Rows from block 3, named by matrix and row number. Rows with one number belong to one attention dimension. Each number is 128 + 24 x the weight over its row's rms, rounded and kept within 0 to 255. All counts start at 0. Numbers have three digits each. After the name is the row's rms in percent of the matrix's.
# v: attention value (model.blocks.3.attn.v.weight, 160x160), inputs 80-159
# proj: attention output (model.blocks.3.attn.proj.weight, 160x160, transposed), outputs 80-159
v.55 099:079110131141109129147132155108118135165115124099120138143104130118146128123101067156111135093128130107168130094153120153135120119120166136094106145122144120095120134112162116166161144126111167134122113096133129093101124104162124120112183114
v.56 104:115135118178128130118102134139119154119144113126137092149095133088154134112100140106125095145118160097124113124109096125140134098098158091153070128191167055146165112145119169141148115122133125103137138189088125138163145164126155158095125091
v.57 109:133120129173132140117137117088122155090109137137121124159111125164145132126109125139132082115097149135132078171085122115130102138100125151135123097161103092136136112134127113119066123131077154129136120148151160147141103128104190113134096148
v.58 102:100152117130086123154123164132150126108136124153115109151113148153147099107159152126095101119124105108128101141132128098108112148091110112134098140162172101107087138135135151063119163167135103072110088141100096096140191119164167152114123127
v.59 106:136164157101128058135155101099116088169136135160133112126174131116126117112136137133124130125129100163152110103144129116122102146143117145155150091157147176130125133105094132123146170105156106115141155152155109132119121097126096065155101136
v.60 101:116156168132155139089150085100152144171157112128093125102107153173144150162118100156135120126125123139137151150129124128082120160139103111137134130164157113112130113136138087090174124141150125113098090106110117155135173106123115109126133167
v.61 102:156156132150146143094112108108145133076090097136103136101110171128096092148147104162103095114150158106136124099114088142130134130119129109121120108154120101140137091111151164161115136150134117174117126117144147127149093141109167111130107098
v.62 100:153135146125145174089183144135148108137138166164137103100110101149151134154135127109080110154128099093126111121124143110123116113123157135136112128153128162105130117088133145089149136109117120115100134089112122117153143126139128159090134204
v.63 095:097131139129125149146128101090160155158145133106118067118138121153151103119128166184126123150136128140151158132133118092135103185129167105142144139138121128136139162166138156145156155095138149128112094154118133170092102072127131116144155150
v.64 097:130070163168143092122098112129132172123148174094130143125099134132146146121125170112163150134129121166136136101125095150132118102109115190141140092123146145134163173109103143117079141143169112127119125141164110149106125127144103122128084122
v.65 103:137142123124103155125160088132156136112103191108154119173163165143121147101101124104154095137166099136165116167137163159124147115125129136153144133189167113100111102136111146129163138138125134127094113145096131162124110172170116108105133111
v.66 097:119149115164133144159117110106108116110130079119092133190139137146157112132115155107120142143156077161132141158155142125108133168149141070116171155143140146106122111161141120108130109133089144142143149107113135144071122129119182143150137106
v.67 099:128144128132138126144141098147077123147143112140131123156200129103117141129102088126121129129128156139136106084123134159129152123128148132144082123089110115122101128163134141100084102151103126147075152116170128146157096137131188137107159135
v.68 100:144113176091129094080093102118123131122131123138131102101144121116123116119084128138211147093098143092118104137139148123127137104117124148130141133122130131130124157085136133123124120186133093096148158141121143123136124132154163138092121138
v.69 086:103103116103118102109125167114116170131132106163094116120109137108114144107139103124104125117184178129127113131132129116140121152136116116090123134143128092172118120138098152146111133143116036104139125117131142077107105128106130143101149111
v.70 092:145150116116102156116121141111105117171118102104093141112117109156145149096127090178075125160136095101089147133133099138164145155152131100093154143159148114178125077154143153130136146090120142126092163152103138117134174122107143159118125105
v.71 098:130113168162154143104134087177175119111143168089100081159143110153146112130131161100155130116122079114156123136142130120152157103106176117154122126155111130085102148136167130122128125163126174145109131153158124154114112179146091100157128150
v.72 085:099116131160127106105129117115138167172088132080127150175132123101127152166134155095117113099124145156140128112122136135106118090114149140134116088097117129136167136139105142132114127188125183171134111144114115132101122127134141125105149128
v.73 101:168125151151106129128127164112114118101121126077146123144135152148126115134168155109164117183138131113115097131134165113157137121108148155119091113149129156103120212126134130113155097154160127103161143139142126131124112174139121120127107160
v.74 122:137175153172139077154108169108087105121102126119133115138155143162137113188107171092141132123095122133124113147142113138114114154109120155132160142134152118088110129117168119097148098166153136148118129118132089130132127149175113125151119168
v.75 079:086131143121126106166093109122122159185123117136131131122134138128110146099159129110134099118102145077141121072156143132141161157087109126157128108140124130116157158136133129114089093154134116121120158095135134132178112122118205140136070125
v.76 090:124123155123103124108119127154132110183155114137125136166107088140138143136109120172173132084132152141163112110144140103102105138129127121161133102105062139117094162070120165170083127125136125086128112140164148119151118158098151108080107108
v.77 105:152123137086102082121144125101103104174148085132123175138140137142123095106141120141121113141127116137106123144138118135108141150130122137105110130144102144164152152124175105131176122106141092142107167124132152131090149134138116146131164085
v.78 092:147125143159122154131132079132121125157102120107148136148089137162091143113096142150152138131120120143142091154107181146115088125098170120148073124130145097121148136112122165098115088167117090092115129147142131138138150154114170101121132160
v.79 080:131105094141191150103142121118114130144167090160106169104094127137123148114127139129208180101108115158136114136143084112164122158142125140123109133143081128153142126120101132164152115120148139144177165167126134145126142160147126119099111146
v.80 101:135120131132119096103124147104117085150126178127125086102115170085122152145094125125083105156179141111149124092119121106113080113093116142145104087115141122148097170078142120113097140172165134126104115120139160136136119157151115213078158138
v.81 103:116168145172111186144133125142141146102135137123155125150095081141161087158121150128095093117115077181134102143103135148136123114125168106176067160122141129119138145117102132093110117150126128126149133108157074147129124150143126141115110163
v.82 105:134156139128133098155099122099138145151153117129101134112165123116116148133161138146125178160134155071128119109153124134133120123114103138140161090085177133151109132116100119161173101093084136107084160141122123110123119108131176164159118113
v.83 094:094169137127095142128166185100115096096102110098150128109144119144113118131121168144083094158147108130085127125088157150121117117108131114090094131108123127114120124145110131082144127130133137140141100120081102139111134109100149107161188087
v.84 088:129140163152143100121140101131149110093126123120154137131186121102131131141126137106134114095158145132159092156149103120158107138131147147141161094144114128151119150113124126119138146123130176148137127130160132161129138065125092167138130136
v.85 106:133138131141129099147146119121114126102134109113075142112112137122087136135121115127092127080107145117145129143098140114132099155182131099096134091141127124152137128145143108132127151113139154156154131163135150099108108100126115118080153128
v.86 091:155110074126128174140160096118135090127111133103133121202144140112111102153112120128125138094112095181135161105123082142134125129132162159135135131160124140127150147148134132089126149137120119153090116096161102101097139120117148070157162109
v.87 105:173118121078130123148128098116137135108119132194120108133156176064118159118126083160135175089106142108115122105161111123113148130155104141100208123146108112154099132144136126121144141130124118087128124114179171139111108122134139099156136114
v.88 097:158154126087122165114158122109142124137141120187151109149140150116115108094159090133143112167153139160130150148129079144096161123172116104101128157155137126142119119127151067116128160149104118074073121114147155128147146134129119155112136120
v.89 085:160104097133144103106161121178132135180103113110110162136072121117148114125152129154156141119124132110097116127119140161153171090186143143121139138114101131121104130139116150160107153096098139128134137159166129122105113150189105152172132130
v.90 094:097112133078180133082145129162140178145141123176161092110130103100143126120130091132123136139109117123149098098122084138113149119088139126123114120126122124152121148147187103124138148155129114127091135095155152153104127103166105157117107130
v.91 101:120129105123128109113160161129125147121090153088130147126134146127134148166122164076124112165099156096155189117135162105151148152114140106113138142120150125119104127145126115120151181126151122154141127152054123080153162103128120074107076100
v.92 105:128151128131103106130123131123125148136111117090088126113144130148127158110124091141138115130145133124118205147149164113124136138128092137072139107155125122156177114129077126119143186108143133130141098177076151116114113141151133046108152110
v.93 102:151104120133116092126084145148111203125147116135074115089110142145118087145128127127132161119112132154147131157125088125135140093190140123109163126119093129124172104121141082123084174143130094184133109121131154142164104156140088131123145146
v.94 102:133128133119097105096169141132126164123090147079149100130149143133118120146124141113122104121159116167133141126124106055110162097153159141105168130156094148159092097145118132134129156125166120140066098177130147134122118164131054136072135145
v.95 087:124118147108136129113132153070114132077140136170118099072144162126151116125163168105079100135142122121093103149152119119089111150129102096143125152121144149108162143146153108127181102106164104135134116099098179127140091135107125106176141106
v.96 101:151159139135112077146089145139171162126170161109138142120123140151119109102131134120122128099117117132134100160099150140119110175179088115137140106129119151121135128065114112145109138161158154119127104137137137155115146110130077154133148202
v.97 094:096104143120155129136115125102159104119108155132149086120119135114136171142093086143139102112086148138118119122161101076134124088126184156157111193143113071128092128112151144126074110097121109126105137129136106152125108120135124155174106200
v.98 109:151162131088159162110137123142141118145135134096127102137162158142148158154151153136142079065193134091105141136131086137134166155095134121173113131134065121136134104107118139112148151125120161126127131114117108106153157124146152129106149144
v.99 120:124130100144118100130115127133137129147148123113186157142091157144120121143150128118121111114110125111134122158125095143117100163098090092090098141133085105161125123083141143186091119101111099119131148151077152167113110092139143134086140140
v.100 114:140105121105075127143138146114158134150116139129141148095151146136157097083135129100131144149107116153117108145147192117119130069117152101175136131148138156130165124144131142094173102164096114118096145111142119127092101126083101098125130109
v.101 121:158140108120146139121099141140154099094130137172100149112125120159116115144085129154156144139144138175151148142139115069141106127058164149106113129142134136138116110121104120142140091078148128113099165150160147177116175127141146118077128081
v.102 126:167161120103116130127117151100111079120140145136084107144120155131145119139079113117167119126171124145112169145140141097138139126115126129125159108152109085125150100119073140110112139115125119105094125138138142146131170166161180128093115117
v.103 112:154105103145150097108106111114139106127110119086131112140194111146155127136151164138122175099111145091112117151130157183135147133137089129133135103134118100137108127121155138096135089144140093139114161077111151121107105138117110080160141109
v.104 113:106125134125132103132124141149110145091112126120147094150147134121147122100134102114154152137092138088163105124073137122126124109110086124149115148138098139115094145082168134146107136141112092165131162076122080115126083144139101167151127116
v.105 112:101087111091134122136124139115125134120099172073168176120077127128114156129157156119109158135110132120076138149128121102120132118151132144146137130102111184121116164124159122110117124147136161120109129116142113139147076062143103153175136151
v.106 104:165148117130132125126111149104130107135129156171115111103145104117126142135096107137132109142184149137142141100145108119136141125102176130124134097102140159122159138134082166119119123097137119095139115091157161140150155146130195148154183138
v.107 095:106111100122125110119127139066144129074099114129121096157143102105171094092156146144154101133108129154139161080144149145131113129152134121109140126138167122144083121072114116121127136127171083125101116115135175128122102145081142081104137116
v.108 104:128129151104127132105115115118104100122126121130135122122096140140099151160148120126098144141101181116120103128146126124088133106150165089066112102102091101159154142178156147159146096127114150129149158158094148161178119074125109138136124084
v.109 096:139133189106138157127089118113119122132125159068149130177115112145123130123111154117162145119186144120165154160109138130079103149111141104154128091133142152133145117138170127147108103130141142142105120134135117091104158107119155127143144126
v.110 120:137146129164131135128078147154123130112154121142095137141128139164154129164106123156157120118113102110132125156107069113088170136124089114099120173122121096143127107121147133167128106122139148132127147171118127180117169137122149105115112144
v.111 108:128120122101094160104158136141114102124103139046102093107138113111123185118124141130108105097124132124102147150146094108174128117134132135158147146156131123115093173126112129085144145130139115139158146100154120076111114116114119157140157141
v.112 103:182119120116138122175123126062089121121119139157183102153092134090132126124156098098178133110111164127132141090138136110131168121100125146130182115175101121143166144106116156147171142179147124111125090144083118184148123112124136146119097140
v.113 086:157134127127141154122136164121136136137158130144077114084117108134195066156110106156134124115097113149127155128102131149103119115107120184088150144137145127132151126138123128132161137151083109097159164170100098140108148082155122101179121113
v.114 088:179145090106134103085103108144099111123105103125128135137127081147144118116109148153100098119151147168120125121153106108098165126174132121131128066172143115124147116129084114142138119124137105136094155135093136159147140140104071092137158155
v.115 103:126093132099095164109132128112102126133134132146114127158090131084136122177133093152102125111090107107088142122106113170139097128118150143095143148146131136141128109143124117114106100090136130148113135158077208164120181129149113142174105145
v.116 101:103147148129106132097186122143126127094111139086100106121116173140137147124108095143139121161152123134157122147110124108129069107111135134154109161129131177133125141133131120128084113119106133149143160093151097156128119152121121102150161126
v.117 096:144120130060184118134151152170156126095095135123129126181153119116139114121098114125163161130092136126161113094163126092126116159130148121090130144146124098070127151164141122115146122125139128125124139101104117154179118111130128091116130142
v.118 124:184092119135082095133160161129151160118153124154113187128112133116098097162121121120117108175103119092097111128124107130144164105115119116084102117152112144125148093080120110143128110102097166131129149149109134132143124133084123126116092139
v.119 104:146156149115106097096195145164137145132140080132141160139087147125112115125133094096134151157065140089132129120139114162080086167145147124084123102131141110131126179129130112152149111125117146108188176157133082140086136106150149116123120090
v.120 103:156137164127146102093085138082155105157115138147145089116118100155111144126130122105113169135148175147074117158102173128128136109154143140097126124098154110157189144102084116119129117097123142085143106109102123111142139150115156093172123109
v.121 094:111080175114194112135156139117117148092114103115123142160132144095096184134096129121106120118145137132197136111177123113101144131124170127145104138169116106163104122166151115099148102161101158141186143126144147141098144137116137150124101150
v.122 102:102117153086159083121108126123090096117101104105131139139093116157132118082151155089147162152119134146123123138109085123082127132158130124110134081111159125147162110111137119138115123133095126142123132114109120144142164094121163081113156113
v.123 107:163145148102187130108128153142092101106111137104098098154131109089139118159112144133101111086144135128110165117123140110141100140147113134120152153103105128131136142122099108108118141059109093124122103118149116155184103083161097163148150109
v.124 111:138113104131121148119121110124123126146102152097171108091133148133113159085150142129116106113136143135116128126159153077134146117124113119154134127100104148133129147097129104150131140185117118118129120118110131084088101126159124092130087098
v.125 127:103127159131156116109149120117115104166063100125126099162142103113128123076127167155161119121164139153131129150149134132096109147111117105175115112121137104115118100134164115122116142153129110111107139112135101129139100141152128144102142155
v.126 099:128165154147097128116085113155127085156093109128107110142104101108120117137112106126148110094139122165135129162120139120135124096155106118116140084131164135118103119115154125104118142163150132148117155137145117124119117134129148149122130148
v.127 102:153151124175114149110119111118108084128081082115142108091155135093109117124112136165139143105113111136137174102089126178150136099133126110121136133100129118113136157149082131156136140098107097144129131122162137109156170118127147112143164099
v.128 089:140117134144153111172128123127120130107086090147160149089121094122147127113095111127114148160088131119132146086089120122125094100076085155122113085160130141139165109197145158155125138130122113134107112142138145120090166105120135158158150109
v.129 104:141096133119110115106174135116108119139112192135095135129103158113130111136131122114145124133100104146128130144163165133177092109121143117134127073115115147156112099120121141089107118130148117106133157131109075131116158152143143107090175147
v.130 099:135169130095134116157113097115147150135131126107140085160168145122129128115101123120145153111128136123161163167145120147130116150135173156148158161149097109140133126093104106143125099135080115078139103140102171127143145122173143122120128148
v.131 095:131093162157127141140127139102148146165128148145109143101136088139144142133145151155155108123170057189115141157095151141136111121158157124106117101134132148168127131124104115110137126111139115173143161123165140155126115132134167147110158169
v.132 101:109129141129174113126096134161097127127078151119088084125141121122121100078086162149179166107128164131135150118115143110085085144154090106122116141148126152111134111128160131135133137139130120131119141152091130092109165099131134092083145120
v.133 096:130136125088154099150134102104129142104102084109146130159106149122164119139130103130077158159111132120125100113144122105101142078115160138132125135104153139183098138152187125178120130093127124117107146109121149102110113152123090113133108127
v.134 098:108123132132123112077112137170138125100097147108102117114177135139106121139136138128140118111106118128142148104131161113109127142128117182135169107117097133148179121132130122136097110140076125165138096163156122107128104120156116092152160149
v.135 093:114121139150131171163135138091103108117151137166142152094116151131134162130111137151125094139110174119127146140115114130128081124063141100127112121119129116157110117187086099109150124118106126102132139124135125159158157134122134100148128099
proj.55 086:165097084151109158086161107164101121125131139173130134113141127138090124089108158162127133123153114177118140180107105122130152121152134091141124143104128123161128095149107106100125131118116114110137129113097166141141157145138160109135068107
proj.56 097:082155116138123094129102165129151145148113116136125144138115142159127119083083127078123155126126110125089131133115158160099118138176115161078165112110106116138069119141135117151132132131116114157116066116149114112119116130113162134137116116
proj.57 100:124171122126164149098108155156161131114138131129160121159141123098145123119107151116145152141138064123112172106205127160121121083101120111147151143159153117125126111123146137125174148126122124112120087147045102143112136119141092173097132155
proj.58 102:154109093194167140120117101127110160171123122096169135147146108097130170175104180107128179125118124142114126151111068153168110145139158132132137135112082155138171147114140101154117121082146144130130120121128139108090111151076123108148100127
proj.59 097:147095129171078147166141120119140129113157130115127097136095092094121138196144131146094123042113124111158123145110137106121134105137134087132078125137143129142173128118124113103117089113118130122144158146081131148101151150135141125115130174
proj.60 104:163104094111148139165145165133116148108115129129146085154125124082092081117101138102111103125130108151132122121135088117182164090129179134142111092142156119135186159137124115156079125136106157121137103126159132095129126125110157132109089077
proj.61 083:141098133123120149140118158152110134151150122148128151153148102171090126120128108113155152160104103129115173118102147133085111129154149138123135091123101094116101141122146088128129151114170163100147126139098142110113178110096159144100130135
proj.62 087:111124122180169106120150116134132096132118142135147167146145116131091124113161107118100145149138108160114122128146119161120152155132112116119104123104162123137164098127166164142133087159136129126141157135169091151125117143092090167169127111
proj.63 096:119088092117127070153140141150147133145168127161127120154102107054147154136119131076128122077090119125106104124134130154140138121128128147140133118113136134141137137155147124156117096147081163109125124116136108064146148150130114138121108134
proj.64 103:133148122098100123087092113124136107131069141161147132103124154097075131137091092120086131142105109131117141125144123109148130134119114162119125141113124156094131093141139100132078132147102121089175126116107072134112182160101130119134159174
proj.65 109:095129096138192128167134172167119116133149140144096130122097120123136116153145117167126119134125135169126092145138108084140127138127117111114139123107118134151106126089154137140112125117117139145126130121148163127148091091141102116119141142
proj.66 094:134132140110132125114151121114130174160122143096174107121142132119120123138127145108119111114138157110057115151102138114108136105105115144106137113119113144171128149105105148103154148106129151097137158154135134102148127122160048115077118112
proj.67 105:078129153107129091133139150110146155107120144129128152065096119155176122121147149164119106131083131132152153166119100104126123123118168099104158114174185107128150138120162143164174080091155082127102103132119134114106124150127107106125118111
proj.68 100:107145106162121089123108142115165148146142152134140164139100127129125143148149140147134155174126113140122140064108093166146106127121140160133110114120155151117095094156136134209115168126142116114107112098155115112117111168121102132089128111
proj.69 085:152142108148135152124086109112129099166126103144169171153145170120113144106149132129083120098123160086109130135145153164153109145101094157124094102111149139131158135052131094104141130114142135146143144126106158156154150125142110139139122162
proj.70 100:087099104114123114105128096146139155138154127141163123125148099122139111129135182072128129075135140128131162123158189103104111120117157121155138111128135147085149129114123105098129159123142138154121121114096109136119098091137125124148143143
proj.71 102:101126116077101155136176126053099121135121118136145173128101102117158097148092148145110103139085110133116132098139137111120172134141133078142148174115111138163118148141113124120114084105147114092134163102116172120134128103140146138079171117
proj.72 092:130132179157153134145131132113096111118193140137136131124043140122130111087141103171115108134088137113101149133187118152154134130125095151126118093096145135106108156133123133108102105137135128097123122108129117161132138134132094173113167158
proj.73 098:126106111127100162130130128142118139110136101158137124124144115135059114178146133135113138089141122115109156131119096135098100106167161149177143096139084125122088118095126129148112139138135127144115094165114142141135172141128123117135124114
proj.74 104:136102132163131143118160089144128145146124144104087104073109142113178164113131146163149127137126128108133132118104120100116180068111160113133138111118140146130143142098113113145156158134152128080118161134138156168132148085137107100091142143
proj.75 089:144129145156104120118148130121089100102115138111124158128134131161169080123097126134132149107121154146109160135127151143125097110121142114085118122146151153129132105130115151159110126112152125150113142122105098146104145150113116164178179150
proj.76 087:136107102101142101143111168111135130100149130166137128124109166128097105125160145126132142177131156132107168098142059150181098128145104128092101139132163112115177097188118139112119129119118120121154141116141109165137140126143138167135137138
proj.77 110:120117120157145145151144129110158149119155122164137134123112126106137141152115134118139141106151133105131159151126181112107098105173147121150126102128095163106120120148121117147121158147097150125090093180101151117121114120125138095169096156
proj.78 096:116144125088121083129112140120100112122148158125126130089145169126140112143124104105125086102129091107172139093135044136109116109175092124087134109110114148115135139107137085177099131139140143107115128096139140121110131095143131125101136119
proj.79 092:161153120137125095115096158136162143123127143131110123129121141138104099155147122151075085141190135132166158109149129137091135080130124090134146137121171130140175111151114122104101161146111146125126107101106105077072128112079113130143107115
proj.80 092:104104129144167165100109134145131142164142105138119187100164095154105136146142131116183115133131121132087159138144147106144143098137177135124124106148153084070131139136133111116070085146160092138119132144172087181142123135138132104144115131
proj.81 100:115144151081130052127127147098123108119125137141098135113140173124079119106102110114089146131147149099111153127169120094089159128093099143106118128093127149117128133112116120142111145092119137129147092125106118110137113126119150105097131109
proj.82 107:109132129158126145115192090130091126130112109112147123103132128136150078144122126095143106106091165124125147113132160136145098128111172098121086136134134132128168141155200165114109120140118120150100106113104129142104177157125150123146140170
proj.83 088:143113107130152144202116118164103158126140092167126103124134154133125129155159110091152156082154139118145140153131151140087123159150129129144132125139126132118128132114143116143118109165102111213105105142130117149135133089120150142110086134
proj.84 101:121096142118099116126125151136137179147131151156085125118128140155046141147120142141100115125109133128101151136133163116144165126112136117135086145118151075111172102162097125140090107146095130142158129130117114103116149147154131107120112134
proj.85 104:158101139130111147119137139117130137166140136140136175101129139134179138143164147115125117147137117129119160153112084141151156086107139176122080100107121105097180122165122102095103129114117117122136142117143105139116186144134125127140113146
proj.86 091:142146171129150133106141152129145135146126111136132123123100085145117129064158145141086121147112133086125089158110115135126139126140091106156125138093133146130101124128157093154110106135160118087142125179114143145110093124122157164124132132
proj.87 100:162148139191153149106125119085138145115135104117127166200114111155146128092160175144099142156138131112115108159087164171163109129121107110163089124125112086136113111122090131157098142127141119090124158131133099150139148183155173155148103100
proj.88 110:111134075163166089117126133138155163130113152083110143081105126118137150139104152134193122087124100135148112153096138078096072126103122096176161149111114148098123119126117149151144118113155107127104137149125104124147092133142096115137174124
proj.89 095:100141156105135131145133123118115142096172104130146127148142113123088097106121137110097147162143136153140179121164107093124125124092137119101135139154138154148137132088125135098167156104097140164113100116138193129155164125085162131125136143
proj.90 102:137130132152129099129100121140131080131137123116102168137137100117124132116096121153150123125141154124125141122135151082107145094084140085173167156124139116173107130142084110133128134121126142134114103158096113109160128130073210129132132096
proj.91 098:131128103119104173140111055132100093117117115172158140157118101121109150090145114141122168078144114159119078128115111181153127143131143127182105101150084115129124097121132174138143141096111118171134132126151110156155108133113117167147122164
proj.92 107:112090107123141146152151164110133146122155162166143092147108134102151144149163121129108129112122102126157102089120088140149112116154137121150122110119141133090123085173162174127152126142155124130147144081129107156131121116129103152122162174
proj.93 100:126114103094142132129126157084131083095116171117140131152136110128161207110112145131154121143115098122132139129119155123124127104095159108102139136141134139110112132157119145139180132129129132129137130106111113137090160140115111116116185094
proj.94 090:114131096101152125172119162138111152170166116178124152128104118092134122123135100155138107160130138100115102110145154129150150134165137138163142121136170116108146123134153169170117127136108162114162142147135142120118073079145156081123194125
proj.95 099:136096111132109134136115150152148118120096076097106112172127103123136172144161149129193149097120134121127141151112149138112147110128189140138143116135098135150101114142136111121108106154130145128113148166086121152140135161134094114141097092
proj.96 102:129127113137131177175155112139124087147132098180150104110112098116145155109133132144168171178106114139113145125116129175099130156116141127138133138123141120136096149161133127132103140115171106125178084110138111109108082107120162146132105048
proj.97 094:139134095136089164139154150156121154142125145124120143141129126131106093171126147148094158156137097127133163152138133106150082129111103179109125129119178156156138166104116122142146155160111147124130124111123122073150151155066127087107127123
proj.98 103:090136113131103129132122143088120102124143103122142155099145140132115091118125120141136143167080127131144136133160152123124129112167118129123122106105159131121103180131171116098104157169136089200127144102104152136106142130118144153157123139
proj.99 102:122122180115172127106162096136147138121163094115116140143140134144139138086125116162153112164122099152157134143106124131171181135154136170116135143158122138155118125125152146090148097132142078128143131095149084119115143131103132128180132121
proj.100 117:135119101137150112158107144154092114091141138127151095151139092127117128172128150124133125114163112117144164122131135153147099153174112172091080114119107129126098126097105102131132116105125154124111131141118101127137160098195124136101135153
proj.101 108:119118113133121096142128119140147112163122136110087137100133171136104120133162152146110122105119159083146147114134163167128152117138104107172131146118085121114143132117126142146158137154122099170139151111088131116131113165120126090118149118
proj.102 119:083120114158113138158129084160169105164129120093168128110152121171111134121157151103113127104132133126154101114146124143156105117131136129129158156087144163119116149140165113160150120162172142151155139083158132150121140163097129120102108125
proj.103 109:117126140131131147129151100130106119094172134149163103144102149127095139123067128087084137138143081151111149097110100159091167121138172129167116154125137118153112123113112097138118136101139186137095112157125135115127079086140099171123127152
proj.104 110:139135121134152130108179120118149140164158132136159155147139120125124096133160157148099149161145162165100121129137128116141143166142135164129128151157128122123121116150102132085168133112158096090095094166142182093130107112075139119118102118
proj.105 104:195144142157165148116176120111130140105097094163102103128108108101132133108093144139176157140159095108160132139103154095125147118095096137126113147154139108150125086113101140096116108152118130087138061114125130104146136148124151166097098111
proj.106 104:117125153110094127132125111179140132123127100126130123129133164126089104163184172119096133115108098158141144125145108106125120134143094086129165097142153131164159140150159106102159140116111121132104162139124105139125150160180113131095087137
proj.107 091:099124150144130135143150124180137133111129144148203142164159143115082148159069115129143120134167114115118120172104125102108148131130146127139101136118123138147146160169126091156144120108118098154123155151098093123096147093160121098086086134
proj.108 097:108124124095133131143140106111156110146114105114082130165118115120120096136127152116101127102179095130146162111133103126118159116120097150122124120156171090139085080124130130088130120139107163139137106118122125109094106146109211131109122138
proj.109 092:155108102131128131135144171152123112113142115160078101095129138145108132114115100117131134105122146131162130085147105118119141178154132124135113121125165141149080116110104152110105096091084144150126158091111169119137128130163112163129110117
proj.110 101:110113093073098132122157126122142140146140067128120145077147147129137153147144125181122160160095139125161096145149124131154113129092171152155109137139139130116085154144145159133195089131129113156155150085131145094110100105104158131124167123
proj.111 095:124152113144171157169117126097131177120105092118147158140124139145136104122133113122133170136094135133147146113120169158135118115102135119134093124100098119102153122110130153150131135161145126113069094163142125129170142137107114071127131151
proj.112 101:097120092115086141168126107136134116140196154106116142153155115119077115163094116160104147116168111116098135135130113110117103132165126143132099145151158122156111111107133114153122133155128099138102150107164124114091154132142138133127164136
proj.113 086:112082107148114131134128096109125111173121145159155166131138101142095172124175128083125164155106127124092120162114132157175132147131098113149114153117096139142122084114134145160156100146173097118121107133123117126119112125117122114066156088
proj.114 088:094139156152111135166132135135122140112134124176153168099144123130103129146167081123171178162092129061122131153140114124129135141128093142144137139099114155125162155128120095182144133118165129116140095120147124110117139084170177148110119140
proj.115 094:140102118150130145116183076151133157142141132133146148102108111158127126099122121089122123135099138138117096149159121106149171130112115129137127134075130114131107140108152122126114152182149091133113133104137064128095115094125169106119124100
proj.116 097:167107112127152153148113156123172138158099128138104118116143151136161105126198202153139142131127151138122104146164150136117185154105139145152166103126156136096083092111140157149113135116123127105148110135141160107135140124104149099073073126
proj.117 093:120136130140137152108106138155120094156139167110110162097116114147095137094070123119096120119161098123156128162124141140160112151113157159133121078093140137183095115102096134144152130080098119122137115157159153115144131110130154153118104099
proj.118 111:064173085151163080123090109137102127138095127122124128138127159127124165135119106160169138124100083114136113147104128120113148131140118139148112160119107140102123164149089144100112103159120102102082120137133092157118136098121095123140143130
proj.119 104:143125128147143175133107108127142134133115190157098135092121086135153145109121130152134110094165111135117131093124136123121178142113150146126156113098111153108111062129091166131134124095180131110132136141109125139125130156097123113146179124
proj.120 098:107124118113119114169135165188117130124117142148121092149105078149115093120130139094157107124175097138142123123122052137116140171099109126125149157123151126117134127208106150119101114154138114129133144160143136090144170135135170161083124147
proj.121 095:134138125142088168147111152105123153106144102135151130144090150103096114138129179125133154098120099126108135124130155137113119087134134122143093139110142137114151146106151109138097158092137156123095157128115122149154126137084080131145132131
proj.122 099:107137132119131119106143108139128142092119091157135118138212097120131151140085079166105151114172157103171084112110112098152139186132105131131110135128146126162110146147125143130164107119162144132155129147132146082129165147158164182112133111
proj.123 110:095116097157123116107141123099095126156192142140119150110161108149119150113118113154141132151085121142109117127140130141150124113116110117144114130075105130151145137108149122144118136151145126178128154114122136103137157129084147107107075111
proj.124 111:106135118147100138170120148105102116108133121128125080169094108139130117180124119129140183132139107123080148117100093134118144139120144133158097137187121152107101100145115121129142127109115134133119082133131133140144167110124151156141133143
proj.125 118:145137146125132138083136180142137137078175152105150129115150140155115088136119122111097142146157137136140170123147127089140126143157155148110133097151136160160143166081129115130127120104130159169139144152106150081142130112131145110127166086
proj.126 096:119103119117107112125110136128142168156143092097124145115094174111125143106121081148139136104145104104121122170168117118116123144098153136101122151103097118112149139138123132213161112096154119097128083145166126149109121167145084112122125092
proj.127 110:099082135072096095126109136127109138144164157102097151131087127107158132115136123142132141118123139139128130126113126141131145167115099117159105161133109113142132084101168155155163093137144131121116158130164114153126104134130092152127110174
proj.128 094:143104121126094149119098120174118152156125128092124062134176125156161136116120134138143135156171130140142108140153113152128140152125159074081167156085136120133072143109129152101125112116155122106184156123095119156163128163138153146121137131
proj.129 116:154167125165121137158113090145127130111149102122107141136108100146095124160102134116177144106153133103161154114124139119074142117083156125145146155124143117077130099112135124143132112104115123114126109131140169111144124124105125136141107095
proj.130 099:153135105107147079114128118109143125122167128198140155127095137156089129121136114126101109128103118121128109126105129121090150146105079110118100148126126138109125128147041165109121120164106115079116107131114096128120137150104112147142125132
proj.131 092:106128108150132081107106112120137124074158119116161131139138123130104100144127141122098146104133169113142141115139148106119136172114108141173145142126138113108124091126132152126104152149145142099112093133121131085111149153130134116131134070
proj.132 114:137150098134128142104143118147149169099142077136125171172106122121113139148178145107086082104149105121119127129165141166113151110095156126152157131129148117155121128162138143091111094134109166108133136107157168180133116129115085147155121123
proj.133 095:123051161121113153086132141124109162154155124139162142152157125159151105116171148115159151127128145134140169114170105153153112131075144108106093103138144080122114124131131136121134097103138149142181149120155128136130114121159101124127135116
proj.134 107:164149103139170122150132084113179158133148107174120118165100118182143132120099096105133136123135090135152131121106083163118119138133119097118107136121117135118125135109094081109121130108143092138107135112127151171122107133100135149131150120
proj.135 099:179131167127131085164082145158099142077113142128135094106160138175136127130118140143088135125129133127160150108132152105135179149124133130112142098119142147148096163108136125160151083130163127109135145151116129091136113150156120141128118114